python train.py --model="masked image model" --dataset="made-up road signs on poles" --train_examples=61250 --horizontal_flip=false --encoder_norm_position="pre" --encoder_patch_size=[4, 4] --eps=1e-08 --precondition_frequency=10 --epochs=63.3 --weight_decay=0.1
Rows from block 5 of the encoder of a small masked image model, named by matrix and row number. Rows with one number belong to one neuron. Each number is 200 + 40 x the weight over its row's rms, rounded and kept within 0 to 999. All counts start at 0.
After each neuron's rows are labels from the 100 images, of 14848, where the neuron reaches its highest value: "lies over" is the class under the peak. Only what is clearly more common there than usual is listed. The data: made-up road signs on poles. In brackets: how many of the 100, against the usual share in percent.
# fc1: MLP up (encoder.blocks.5.mlp.fc1.weight, 768x384), inputs 154-230
# fc2: MLP down (encoder.blocks.5.mlp.fc2.weight, 384x768, transposed), outputs 154-230

fc1.351,277,228,190,204,116,217,196,210,205,198,246,126,184,120,212,184,220,156,220,218,128,234,210,215,226,259,212,237,229,196,177,186,213,194,211,218,178,208,211,208,261,170,253,186,242,186,222,214,242,212,163,212,195,171,148,159,203,162,187,251,199,283,239,196,218,192,262,216,197,189,151,208,190,190,259,163,199
fc2.351,190,189,227,145,193,145,218,187,180,224,193,241,222,212,206,202,181,266,211,184,199,221,231,210,216,176,198,189,207,176,190,184,188,204,202,196,187,205,176,269,229,179,190,208,172,195,218,195,201,205,158,211,185,198,236,217,186,207,217,236,172,198,236,158,223,203,171,219,186,188,193,171,230,201,227,179,196
lies over: backdrop (100 vs 64.9)

fc1.613,209,166,200,208,168,226,167,273,204,171,143,215,201,88,264,174,198,252,214,197,148,227,228,147,133,245,171,221,193,221,170,191,196,245,175,201,199,208,249,211,153,173,207,217,237,273,198,174,174,159,247,214,139,160,215,190,190,186,203,244,234,221,206,277,208,222,244,134,242,273,180,167,185,146,158,158,98
fc2.613,195,203,171,235,202,190,241,168,178,236,199,150,197,237,213,172,211,210,219,148,202,173,235,194,180,200,196,204,181,185,204,171,249,197,181,218,240,166,238,216,189,230,124,225,206,272,209,221,243,211,188,210,210,192,206,198,207,197,198,176,189,163,179,195,184,294,196,221,199,230,192,188,204,124,151,188,204
lies over: backdrop (100 vs 64.9)

fc1.65,278,223,199,249,145,175,213,197,167,201,230,154,188,150,187,183,240,210,205,158,193,190,268,150,267,230,168,197,203,127,89,170,204,184,210,232,155,160,205,248,240,220,276,146,146,185,220,216,278,216,164,254,221,250,134,140,216,171,206,243,217,257,237,171,237,173,247,164,251,181,227,235,197,176,244,231,147
fc2.65,189,221,205,174,203,152,222,203,189,192,193,200,181,225,186,184,206,231,225,215,176,227,222,185,221,207,202,192,206,210,211,209,188,218,192,185,191,207,169,214,193,193,177,195,184,213,180,169,191,223,200,205,198,184,238,218,199,204,231,228,168,198,201,168,216,177,140,215,194,209,224,168,188,193,209,212,183
lies over: backdrop (100 vs 64.9)

fc1.69,232,257,221,224,186,265,194,164,180,167,206,215,194,140,247,152,260,240,207,281,191,206,207,166,247,243,216,156,220,206,176,204,190,230,177,207,197,127,172,122,242,115,213,164,283,253,270,213,209,176,178,258,195,222,193,170,241,190,125,285,146,205,292,245,179,232,222,152,192,195,200,196,127,197,266,226,151
fc2.69,245,169,246,228,208,235,204,187,212,248,225,198,190,249,214,177,194,230,220,168,205,211,165,227,202,192,238,210,196,184,192,149,218,233,222,169,262,200,190,280,191,174,151,201,153,196,191,219,260,217,176,215,212,238,198,228,160,222,210,191,231,242,221,221,189,193,153,217,170,214,214,167,232,153,124,162,204
lies over: backdrop (100 vs 64.9)

fc1.394,218,180,218,176,219,196,172,241,197,196,178,156,204,118,203,171,210,219,145,210,260,126,223,168,260,193,189,131,187,218,264,222,199,201,191,156,173,239,121,227,208,157,143,232,223,215,212,216,134,192,186,219,209,302,234,235,179,166,223,169,192,147,176,188,177,170,117,188,113,228,218,182,166,172,231,161,183
fc2.394,208,112,187,151,196,124,235,240,187,186,182,219,144,253,162,204,83,197,256,183,222,232,136,270,194,187,165,237,176,253,166,231,170,206,210,250,230,214,212,182,166,214,126,196,149,201,181,157,145,192,223,171,203,162,260,155,229,160,235,234,207,150,170,187,222,153,178,278,187,217,162,210,233,216,183,119,177
lies over: backdrop (98 vs 64.9)

fc1.125,164,173,214,235,223,220,195,187,238,175,237,163,153,196,160,221,233,286,219,170,193,155,215,189,215,157,235,216,225,202,187,78,190,279,199,203,196,190,213,179,238,170,223,184,271,171,177,212,130,170,225,243,217,179,115,202,109,212,259,237,175,183,227,188,181,189,206,168,187,198,174,207,221,158,270,222,187
fc2.125,237,197,204,201,186,213,194,210,181,216,174,201,179,217,218,196,197,215,202,211,197,242,206,186,172,261,184,196,180,178,181,252,173,184,207,190,197,202,177,149,187,214,200,179,187,224,215,221,190,183,207,214,171,200,217,177,222,211,202,191,191,206,206,198,200,199,178,193,193,219,209,200,201,206,193,215,192
lies over: symbol (59 vs 2.7)

fc1.437,257,198,225,230,239,202,186,243,157,146,224,100,232,146,187,240,245,134,204,197,193,226,211,206,181,263,192,244,240,188,221,173,168,184,196,228,181,237,233,238,287,239,206,177,197,182,218,246,194,196,145,172,252,197,145,201,254,161,171,212,191,212,236,200,186,246,272,208,230,266,226,170,186,254,216,173,213
fc2.437,172,196,212,210,205,160,204,153,162,222,205,183,232,161,215,203,223,204,198,166,221,227,235,185,213,219,211,176,194,184,189,178,191,187,210,191,186,205,173,243,212,183,177,190,180,146,215,177,178,192,181,144,246,238,230,196,219,184,173,207,179,193,208,180,162,253,190,197,253,231,163,152,195,182,184,169,232
lies over: backdrop (100 vs 64.9)

fc1.576,163,213,154,222,192,164,243,217,223,228,178,261,159,240,194,174,161,321,258,245,183,177,238,252,265,201,206,244,236,210,167,207,135,152,191,179,116,166,205,236,143,208,114,151,142,149,208,240,175,237,259,247,165,236,174,198,191,191,184,267,170,151,185,160,256,260,205,256,225,248,186,194,193,179,190,170,169
fc2.576,208,165,230,163,187,219,164,198,162,226,197,148,251,191,215,202,208,190,223,202,114,177,198,196,176,206,212,191,218,180,227,259,238,219,105,210,170,222,223,142,243,237,245,192,182,219,205,184,171,163,198,160,269,156,197,169,130,183,170,172,215,243,250,264,167,127,187,198,205,152,222,180,236,186,235,226,179
lies over: symbol (57 vs 2.7)

fc1.668,232,218,175,222,199,192,131,187,203,145,241,198,199,233,216,220,169,202,153,183,190,257,232,212,142,254,191,214,191,216,178,223,154,141,181,188,239,221,216,74,147,203,225,180,137,227,243,254,242,177,191,187,228,239,230,160,254,214,190,198,201,209,244,200,193,189,162,134,195,221,142,161,200,280,221,191,227
fc2.668,194,211,193,198,197,210,207,205,192,197,192,195,199,194,203,192,204,188,204,206,203,187,206,186,201,190,199,201,204,201,202,200,197,204,203,208,196,194,200,223,215,186,202,201,222,212,190,197,198,192,204,198,209,200,196,203,189,196,192,189,195,205,196,202,200,210,204,206,205,189,207,213,202,180,207,202,206
lies over: face (76 vs 22.5)

fc1.147,169,233,194,174,123,219,259,209,203,247,200,215,180,185,200,222,188,148,156,239,167,200,249,183,135,231,145,92,150,244,247,204,265,131,170,198,131,281,176,209,207,217,180,139,81,184,177,219,185,185,243,172,160,186,253,200,187,208,114,166,241,200,155,262,163,214,207,189,241,218,260,202,134,169,174,191,234
fc2.147,151,130,142,231,286,163,158,257,260,165,246,192,214,225,181,156,174,245,212,139,203,189,151,170,185,139,231,281,223,122,118,122,212,227,283,223,258,200,122,225,189,178,190,257,295,179,193,126,200,243,152,139,123,214,200,213,191,152,219,215,191,233,155,213,291,174,208,218,260,152,227,196,238,222,238,140,183
lies over: symbol (77 vs 2.7)

fc1.317,155,245,208,204,148,234,219,152,237,248,165,234,246,156,286,187,152,265,282,216,214,153,155,158,269,221,200,137,145,185,205,194,156,203,173,138,199,195,132,148,227,113,215,237,287,232,203,177,224,168,184,230,186,194,237,156,201,151,208,208,168,191,127,249,150,195,137,185,153,218,233,202,198,217,260,212,201
fc2.317,209,155,172,147,190,70,154,250,268,263,221,298,216,222,232,191,157,209,204,151,201,183,213,235,159,162,158,249,174,191,146,188,169,211,242,151,142,183,161,306,183,229,135,211,117,122,213,162,209,184,206,146,216,228,174,232,163,229,173,154,243,227,231,227,165,187,173,162,196,256,169,178,167,187,183,158,166
lies over: backdrop (100 vs 64.9)

fc1.511,226,179,194,252,138,234,189,254,258,213,252,267,147,256,140,214,208,178,137,240,199,123,261,285,201,236,125,274,183,180,155,196,223,151,207,164,227,194,153,184,299,199,219,136,149,168,182,224,237,108,150,172,152,188,187,198,176,257,227,291,257,248,308,209,176,219,187,226,214,198,186,150,275,201,166,268,240
fc2.511,216,188,225,121,262,198,190,147,173,172,239,217,185,225,185,180,164,228,251,213,208,238,203,175,197,219,214,137,223,212,209,163,207,222,195,156,233,185,200,155,131,204,156,234,237,248,208,147,177,294,277,224,196,218,163,164,194,127,225,171,197,162,216,212,273,154,191,177,171,188,207,199,168,193,238,210,246
lies over: rim (34 vs 9.7)

fc1.93,149,146,127,234,216,252,194,134,192,216,199,203,256,212,240,146,207,260,272,223,224,205,254,217,214,236,223,130,210,134,219,266,194,192,228,216,118,172,143,185,206,247,146,111,187,287,208,244,249,227,152,273,282,255,228,202,210,200,229,199,173,155,184,186,180,256,241,212,246,160,181,217,152,291,224,155,139
fc2.93,241,256,225,207,137,166,218,189,196,183,180,226,185,145,239,194,257,193,143,202,232,170,171,198,219,210,124,220,213,253,268,194,183,213,206,213,154,205,220,260,213,185,240,208,255,141,156,190,182,166,276,166,183,147,135,252,147,201,166,173,179,255,192,219,271,148,151,180,219,163,210,151,229,138,243,190,186
lies over: face (83 vs 22.5)

fc1.191,186,239,130,174,275,176,210,179,124,231,143,175,227,218,174,261,220,262,239,159,241,262,194,193,164,215,243,195,206,151,167,186,205,256,232,295,178,208,193,237,198,136,273,181,173,231,248,223,253,179,208,121,251,255,222,221,183,234,155,161,149,142,201,209,250,199,167,152,265,185,238,169,177,181,146,249,167
fc2.191,232,125,242,219,195,264,212,170,173,166,254,131,201,164,124,182,139,161,190,209,201,201,246,143,179,201,266,166,179,234,221,158,148,241,148,118,145,185,165,104,139,203,158,253,250,193,193,245,165,178,294,246,181,294,237,243,281,147,182,199,203,275,97,194,234,189,148,186,212,231,180,215,178,227,196,230,220
lies over: rim (50 vs 9.7)

fc1.3,167,140,151,169,252,196,228,204,224,225,202,136,201,150,171,142,240,145,153,181,241,118,221,102,302,222,200,228,235,166,270,85,181,254,157,214,178,158,153,211,240,224,258,241,277,69,173,200,213,195,209,191,221,143,127,281,181,224,309,215,135,217,160,158,234,174,257,195,176,201,236,228,113,190,210,197,174
fc2.3,191,179,209,208,187,249,235,189,187,201,169,254,207,202,187,186,189,226,187,219,192,238,179,195,172,220,206,188,209,194,163,250,192,165,207,192,191,201,211,160,182,201,149,148,199,177,227,191,180,186,201,211,191,196,241,192,179,205,207,218,223,204,180,211,216,177,177,183,209,239,201,186,229,217,210,198,225
lies over: rim (82 vs 9.7)

fc1.508,189,245,190,197,176,226,189,162,272,167,217,289,182,260,212,137,207,214,221,231,157,218,163,197,196,200,247,197,205,228,177,208,205,173,145,224,185,217,241,241,203,206,200,172,169,225,114,191,207,222,192,228,192,241,142,234,210,242,187,232,288,241,205,228,186,233,255,218,183,230,195,184,188,220,194,229,152
fc2.508,194,151,205,151,227,201,185,211,124,175,197,148,267,152,130,233,176,155,200,195,225,163,206,196,226,184,178,167,196,160,189,196,176,191,205,168,144,205,191,221,204,241,212,230,155,168,251,151,163,211,222,198,241,191,273,170,237,207,235,227,190,136,182,246,246,155,211,179,187,197,200,176,215,201,219,202,249
lies over: symbol (38 vs 2.7)